A small image diffusion model, trained from scratch.
Model: 12.1M parameters, 48-pixel images, arch unet, activation silu, widths [96, 96, 192, 384].
Training: adamw at rate 0.0016, 15100 steps, batches of 128.
Rows from block 5 of a small image diffusion model, named by matrix and row number. Rows with one number belong to one channel. Each number is 500 + 25 x the weight over its row's rms, rounded and kept within 0 to 999. All counts start at 0. Numbers have three digits each.
After each channel's rows are labels from the 100 images, of 14976 (inputs lightly noised), where the channel reaches its highest value: "strongest on" is what is common among them. Only what is clearly more common there than usual is listed. The data: larger renderings of crowded toy scenes. In brackets: how many of the 100, against the usual share in percent.
# convs0: first 3x3 conv (model.enc.2.1.convs.0.weight, 192x192x3x3, standardized in use, each kernel summed), inputs 48-95
# convs1: second 3x3 conv (model.enc.2.1.convs.1.weight, 192x192x3x3, standardized in use, transposed, each kernel summed), outputs 48-95

convs0.15:491482468456510546496489431480528472485458480524504501508497509493504514497488529476499486480514468501519495511531486521516471476507515503529519
convs1.15:528489492499483538464518543528460499466485496520495492493519491501473453470547495531466502521476547516492530491503532480514498514523465504476561
strongest on: count: six (47 vs 19.5)

convs0.37:468466477481472494485482419459505509476503478508508492521478503478487492468492518514522491482470466492507485529516542561495518496486533497548481
convs1.37:511500500513503512505519524497475504484471533474518499460492488546463514527507507516501511541514514481514497472513545496523460508546472513495449
strongest on: count: six (46 vs 19.5)

convs0.80:478492473495517503481492478456480490480489506525481493482492516490493515495488476543511498527499550490485521493498521476505506522491530508489474
convs1.80:494520492531510508545508495548460517504483479494529508497507496505488478537505502505552511482489459538486509471487472458503505529520439524443495
strongest on: light from behind the scene (61 vs 25.1)

convs0.184:489501449492517454484502472496456492482489496455481475482466488490544457415514477514506482492475509488471495463502494472504522508526589475461501
convs1.184:511550512519535499508503489519511505537515508511507501504495528519544594475515497518506491542510515533468508536506499482544485511491480546482482
strongest on: count: six (43 vs 19.5); house (33 vs 12.5)

convs0.179:527509488498485504473510524526531473475502511502525484511509516536471530542511562497459525488517492523535511507510555499526482481511410523507522
convs1.179:463493532492517494504532500525490489495513486484507526526474488511527476487449473493520519487490482517515492461483490477526533522486537506461544
strongest on: light from the left (62 vs 25.1)

convs0.50:487553501495510486458532456514491511507494478465504481485471479510552518521486455507472511476413535509470499465484479478502488493488566511492513
convs1.50:512541535529499539470503496490499551511510507489505499504462503481541511491507527577505496510523477524501492519487509455549543492489502506494517
strongest on: count: six (42 vs 19.5); house (31 vs 12.5)

convs0.33:443511502488510505529508511496481522543458457466517516450498492503508496488518500511501467495484403521519529546540509557500487490520524477548497
convs1.33:535492500557460529499521510479473544444509544501478535498507499491487506493493506486534567543503506513479489472501498496510522494497514522504468
strongest on: count: six (40 vs 19.5)

convs0.79:511501491483492501488497510532515486496468502494508490463538515516497463491508475516518504486545446486484511487484520527497502557544489491509530
convs1.79:520500501498521484490528472442505517472522501501492518513442486438500506476455533510506544522447530535491476465504492511510499489493529461476499
strongest on: light from behind the scene (83 vs 25.1)

convs0.141:516529502510510508485532493484502482480509504494491487529475504509496458425486604494487515530525488483517512492485500490484476429523500501514500
convs1.141:516506477484499493510455493541497481456487495561493501501512526495497533502535481525548489531478518506457522531490507508550539544480503524497450
strongest on: light from the left (67 vs 25.1)